{
  "model": "image captioner",
  "dataset": "rendered roads seen from a driver's seat, with toy cars, trees and houses",
  "train_examples": 72500,
  "image_size": 64,
  "crop_scale_min": 1,
  "horizontal_flip": false,
  "tokenizer": "word",
  "vocab_size": 35,
  "encoder_arch": "resnet",
  "encoder_norm": "batchnorm",
  "encoder_activation": "relu",
  "encoder_depths": [2, 2, 2, 2],
  "encoder_kernel_size": 3,
  "encoder_stem": "single",
  "encoder_avg_pool_shortcut": false,
  "encoder_widths": [48, 80, 144, 256],
  "fusion": "prefix",
  "label_smoothing": 0.05,
  "decoder_width": 256,
  "decoder_layers": 10,
  "decoder_norm": "layernorm",
  "decoder_norm_position": "pre",
  "decoder_activation": "gelu",
  "decoder_mlp_ratio": 6,
  "decoder_head_dim": 16,
  "decoder_fused_qkv": false,
  "decoder_bias": "all",
  "decoder_qk_norm": false,
  "decoder_parallel_block": false,
  "decoder_inner_norm": false,
  "decoder_drop_path": 0.15,
  "decoder_positions": "learned",
  "decoder_prefix_bidirectional": true,
  "decoder_connector": "linear",
  "decoder_tie_embeddings": true,
  "init": "torch_default",
  "residual_init": "zero_last",
  "optimizer": "soap",
  "beta2": 0.99,
  "lr": 0.0018,
  "beta1": 0.9,
  "shampoo_beta": 0.99,
  "eps": 1e-08,
  "precondition_frequency": 20,
  "max_precond_dim": 1024,
  "one_sided": false,
  "adamw_lr_other_params": 0.00089,
  "steps": 18400,
  "batch_size": 192,
  "epochs": 48.7,
  "lr_schedule": "wsd",
  "decay_fraction": 0.2,
  "final_lr_fraction": 0.01,
  "warmup_steps": 550,
  "weight_decay": 0.2,
  "adamw_weight_decay_other_params": 0
}
Rows from block 3 of the text decoder of a small image captioner, named by matrix and row number. Rows with one number belong to one neuron. Each number is 500 + 25 x the weight over its row's rms, rounded and kept within 0 to 999. All counts start at 0. Numbers have three digits each.
After each neuron's rows are labels from the 100 texts, of 14976, where the neuron reaches its highest value: "fires on" is the input token at the peak. Only what is clearly more common there than usual is listed. The data: rendered roads seen from a driver's seat, with toy cars, trees and houses. In brackets: how many of the 100.
# fc1: MLP up (decoder.blocks.3.mlp.fc1.weight, 1536x256), inputs 128-191
# fc2: MLP down (decoder.blocks.3.mlp.fc2.weight, 256x1536, transposed), outputs 128-191

fc1.480:525510506545526538506468534515507495488454495466509460503497476498504482493513473502534497533519478487467468508513522477527501504535508502457479482537497487488497493511511536488511512480507536
fc2.480:485466503506510512512521468483531561490562505507525517477495548486495544536534520475536484493448477540490522449511504486490513520488490528514501497527514513505492495492486474512518473512487499
fires on: "a" (81)

fc1.583:528502478533476482515478510523493512518505450501491457521510487490510460457533447498550475523472507479516513513494510472474499469507532464500493493466505502528507491492466459537543450523514488
fc2.583:500467476494504488548491510510524498501532478479468483507475507505481501486434515494505463544498486503501484478499503494469532449469498475503487510426487517508469487498552474530494478449530490
fires on: "teal" (88)

fc1.340:509522511499514508496502506457492498493518471490538439545484546526478524531470443487515494550502528458501540513520521497532522493545530503454508490539513500532490492490480450495490500511498503
fc2.340:508472501501493477432526467501483508490470500520511465512484501504508539501504555501513524456498497487525463500490522506472490535472499506525570505515503517512536501510532511478540506515545530
fires on: "truck" (29); "car" (15); "pine" (13); "barrel" (11)

fc1.599:504543480503522509478534499533519522460505458494524502557491515508522499508538500476486511496516520488505513549509517485472513504462539470512455506539531505482521464520539504450453464499475518
fc2.599:554481510515522511542509508526540507504489519489502510477492533476494482494515489546536489498495530503474477473566490509483516530485513483449503489517504499508448488482526523495542467465500529
fires on: "green" (21); "red" (17); "teal" (16); "white" (8)

fc1.210:487473484481476504465509521495509482492509493504491474539503495502507517538534492491491473531487496490515438471482499489486466457502486494482452481503503509537526470496536476527503452526553517
fc2.210:473495502480484528484514485508483509498489498518502475523487499531492510505492491484482450511473512507524463483445462504461479417519489475477464492503516505547534453494492483519492454516557486
fires on: "bends" (100)

fc1.420:512491522499459476518502508472470444487476481508514499492512503504499514544485520523536515552532517518516470479469517502489524509503508500505482521500506498512499454506506496462562527458463523
fc2.420:507483550526428486487569521464504486509505473487497493456489569548500502532484515526524556536482519469466501515476511490500518502459510481481498457486495504481497505447493487484468501483483477
fires on: "," (93)

fc1.138:519489490452498485562520485507448520495530476477498514512490496484513486516508526474470523476512475506530492525528488516440512512475478492513521515506549481496516465468459479520478481486466509
fc2.138:446525470465474513520475465544476481481525503469537503527563515475518484468534508523548518501463535520523481535498538484522533481528516508536526489526467518494484505461519470518503518467527482
fires on: "black" (36); "green" (32); "orange" (27)

fc1.406:522512482498505502490512495511458523497547464509458491496527505494510510484497517473525512518534509524478490499488524529509483538496534498537487521549487476460551489483519527474498502505529522
fc2.406:476438520517499497482529551527486503546463480507494482441491456523507519485487463541486512505501475477513477477483529518494549499485502510493520492537509523406531505470523505502484518485532494
fires on: "with" (84); "," (16)

fc1.154:481539485467482495501508532447483470491488462513518512523465523489496494481513476448482463558490510508478488499504572498492477487485517502508480503513504527507503530489515499481517477568480487
fc2.154:522531523483493538511478495505516457508496514499517484538494516546482516477481507482499528514505506509476486523498588489482488496479523501484509534520490531508476560531543500505505492517475491
fires on: "a" (100)

fc1.670:523461488493497493485472499513518506513516465528468525523542501474495483493474456511491491467544475503493483462441543464500533459472505503454545480472493510528478494538500549451515515503500535
fc2.670:490524478490491462481511532518493522528504479487493446488502537537508500544484495487500471497501490511501518508504549486483525498501494481490510453511515494525472516517452522491520522484516509
fires on: "green" (35); "teal" (13); "orange" (12); "brown" (10)

fc1.332:488522502485508513539492494529509464531514478478486482487554497472494473496522482506500497502526481503532502511491509537533468510478471458452487476509521510468482501464507521473503504470533515
fc2.332:478510471508454482459521508499558538538486502497525505485488539548542486526488500488451461528446519500473498494528498481492511519505534487524526471506512452487513486543523488496471522490480482
fires on: "that" (99)

fc1.353:486513521455491470517539468541511493489509463443534506488506495469486511464493498503442499509528485532516500498445531519547464533521483522516520499503499477537541549504471478477500472489514491
fc2.353:460527506477516496481503488539490487460512488463525512494499523515484491498519496520426507489515524561498497471505521455554483506517466533488533482498512466516489546503474515495529476488536520
fires on: "an" (100)

fc1.437:526458528503509493510519478503500498500538509523500475475494493496517462523555476468507475546553477521510477463483507477465483523481519532508444502507556503510543478473499477532501495516547517
fc2.437:524474515524540457483472506493529522517533538470521483457498521508488485493528506491503532543500489465498521500509485510468525524472470519514542492504472465534486501514538489557488542497492507
fires on: "bends" (100)

fc1.544:480490473533485528544537484506521513530527506557542495507525527482523531547503489478519534536484531481501478515473496442466499515490495483486480520460508467518511459527484498524494512472495540
fc2.544:473488513524507538505512481502494485528503479503498529496523493502466527451454554501535549532496522514534505501446518486483525495531482458496517506509509556529468518514464500456466504480504524
fires on: "truck" (56); "car" (44)

fc1.755:469509467514516481550510487500549558490510493506493497469479483487523484522538550513483523548525483564515525493546515542488501516514516519495554443466525519545505543475535542466525534520516517
fc2.755:476475507526489562505523493494520489506467466523507539515478505528483502499481500512482479496478492485459516461491475481512550561527505497513471511511518530457508483469516489488545467461490520
fires on: "a" (100)

fc1.200:504481538459490510477477503507518501530467520473519483481473482483539494428481544496549475476492477489510511458529493517510475454509499527524510466488483482506522515488528541514479492504529541
fc2.200:498488474507486505535516514506543500508509506528491525504510520541505468532502493479470511543536511466468478504500482486467585468510528468504484519518454513481498482467517441493510522434493465
fires on: "teal" (33)

fc1.453:492527458515508481516532484456537471491490455507480477526508475517527555515479497491505519512517500492481523524502540487561502486506502489461521552513476528531502496496435507542529476524521512
fc2.453:474459507517471493470529463476458493514488530509494473527485473519503486522525522506477477444479498509518472519458518487501487522494483551515551520493534507475533516540534523512544497502561494
fires on: "green" (76); "grey" (12); "red" (8)

fc1.296:494498518527468464463501521522489501513447537495508526493463499471499466533538516518475524500517483449500451480452522481490538506483531466506570503527490524502508441485484503470486485515469468
fc2.296:476458521511468498474493519502482496527514494502530504436499507498533503550459488482507524517512513491501523523513481497500451495521516476505516497511508479518462513465516489538559535510467533
fires on: "teal" (21); "brown" (16); "green" (13); "orange" (11)

fc1.328:469503487488501495496533524502454518512496479462556549525488520528476484478535489496535503481500479507460543519478487484537500500532520505507530525485469478522514535508468468528518503573502520
fc2.328:458495489483466491479486509516507495529513510507503504497511485485478494500485567480488471466506498505492489521457532546488503525492532506536535541496474498490516495544529513523568512501520465
fires on: "green" (56); "yellow" (22); "purple" (10)

fc1.718:515460545502503512546508530503489476518532466541518521486524510481480499513512515454530503590448502503514471498505496476484521459507479495514473488504540504530548488503458512500464479477504523
fc2.718:497505479488507460481503506508496465517527509497515505480485541509513455509476489513470479534511527495449556508499502483517461515507488528487459481485477507562491489522531486515526448463520482
fires on: "straight" (97)

fc1.740:501447517480495471503498526508483474508478515526479483524489535556462520473519491472546477482498447506486492470512518519500488458492505535527457503479482473512495498473494488503499500516527458
fc2.740:516499499499509485524486476519539447501513477479508457499537570537507494560497523476513503500508521513498477477504487507492503500509482547512468500482503428514498490510522483529525498476516531
fires on: "teal" (46); "pink" (41); "purple" (7)

fc1.689:507473522486448465487502515495471496487484492507521519498508473481492498470502487509472504517554525474498496467475455442464494472470490515490460514480484516523467561478493499502503542529499488
fc2.689:543507551459455467496506492478517533505530460503549489478516526475483486463512525500485498493529531507502485474474479467508497475453528529509519511515496486488449500474541508490517533505512457
fires on: "," (100)

fc1.84:470475508485539497530447523484534478497499519494522461498498456532501509477464511494492490551473497518488512515501452484501480513491495496498522524543516510561512544480458527499507473483497536
fc2.84:477520470495470519497484469517498517504473471513503523497547481522479530469509520532471470500486526487540520474454472536487473542500486478479489514479465509483447514470502456468507493482469491
fires on: "a" (86); "<end>" (14)

fc1.235:529532537494446529511507521501445506524494475495526528507518486470540484473534468504522459480496500498504522469504480488503530497517498494525477513499498487528466491492496506465517529493539440
fc2.235:516465508526472482487513534503491470516473510484545512500504537488494487474454547475537502513510508498448551485473490549486538456447505498498523504495509505460505509530479476511492489550499506
fires on: "and" (72); "purple" (15)

fc1.179:520500561489490437443507484453471497539526480483527506490499498473565501501502511493506538469482463498512495478462499483481534547506451481447488487509494478511512502510465523522507534485469532
fc2.179:497520523496517478531499510438554491514487507488530475468547545505488503482488552487531486526522543468467518437470533516549493527500512477527535498495518516521506482501569493514499501545484490
fires on: "black" (50); "blue" (49)

fc1.585:445492520455496523518477446479487513533551499594488487506496479469503471545525480525479489498498483495516473501491533527518486511507460496539463475484501521503488465500513532515538550491527519
fc2.585:541522452503509457485493493521540498494503521493499442463490490540511498505463521499484511527495534481486517497478502521471521486477503481482500498516499474541484495511485524569528497517463519
fires on: "truck" (18); "lamp" (17); "barrel" (16); "house" (16)

fc1.51:464466496494521493554525522500519471493515508464502461474478485461484515535494483441493481522531467514492499465488511570505514478501466472442476501461494531493525512486492546473528492445514502
fc2.51:501502549463480433463511526488494508511500493459528536498543509526514482534511503485509493490498494525489466490514505493489460561528550474511501512479521475519457488512548509539530452472502453
fires on: "a" (80); "," (15)

fc1.173:524488511473468508518486507474450478502479513468527498514490509481465485460510474479530510516504481501461518520480475479514501472505528530481532474519555488499478523503504487480505497473464483
fc2.173:483475517468516493476484513520514455573464522467545484452488480506553492484512483469495481521509508509471477519488513451496517525525485523505493459466527470520493525459491540559519510487484523
fires on: "a" (66); "house" (7)

fc1.414:537491461453465486473491521478498498539554475501525515485499499485498502487488515519497478521520469478489503538482499475489517470473498521519504537527525460498517504473514517551463499505482489
fc2.414:532488483495488489466529498515496500547494487492496478470492483534534470512517521530471523507486506507475516534517512507476524490491489478522547465511474523511513476479467471526519501493464494
fires on: "and" (100)

fc1.754:534453553500449559483444492546543482483512517497473496470518504507536492485527511480519470475507479509564489481485476457461493463480504503503480449499490523498460502473525539533522495480533513
fc2.754:481520476506503505479512502434531512495503487565487528516501476502552528517493515497459524491520513503494493504469486503502524538461506505468514548485482527489518470549542482480499521476500506
fires on: "that" (94)

fc1.11:516474491499488530488483514532470477527502476496463524484499516503494427522496532522490522454541456470534479514484513525530515448473507540436515457505527467473554459541493501481486495513504484
fc2.11:472490516509510511451504522568516471539484523519507510481479495468523481515463502490480528518505533549496487485480478440497552529520491482486538450494531506518492531536483527488524476500473527
fires on: "green" (42); "orange" (15); "black" (11); "yellow" (8)

fc1.335:494521521450489469505527480541513497495529455464543511500493488471500522464505495507442493514536472523510497492444525513535468531526481521522523497481498482520536551521482493467511473490526481
fc2.335:459526504474510492479502489542497488460512482460531508492500518513487491500522497519425499502525520555494493468508523460553490516511464529482531476496513461512490542509471522498531477492534520
fires on: "an" (100)

fc1.672:467501451511478484540567510503540553529501495467495534474498512508511521475498508489515477511524491495477471485511522532495564473520500525496457465510463484473531519517544482518522498487449501
fc2.672:512496518487470477471520469470425486498517476515514499481506462511495482520491496487465520502556516478504531515499485517516489545491500465516584510474502486507513477523525527559486503478500456
fires on: "green" (95)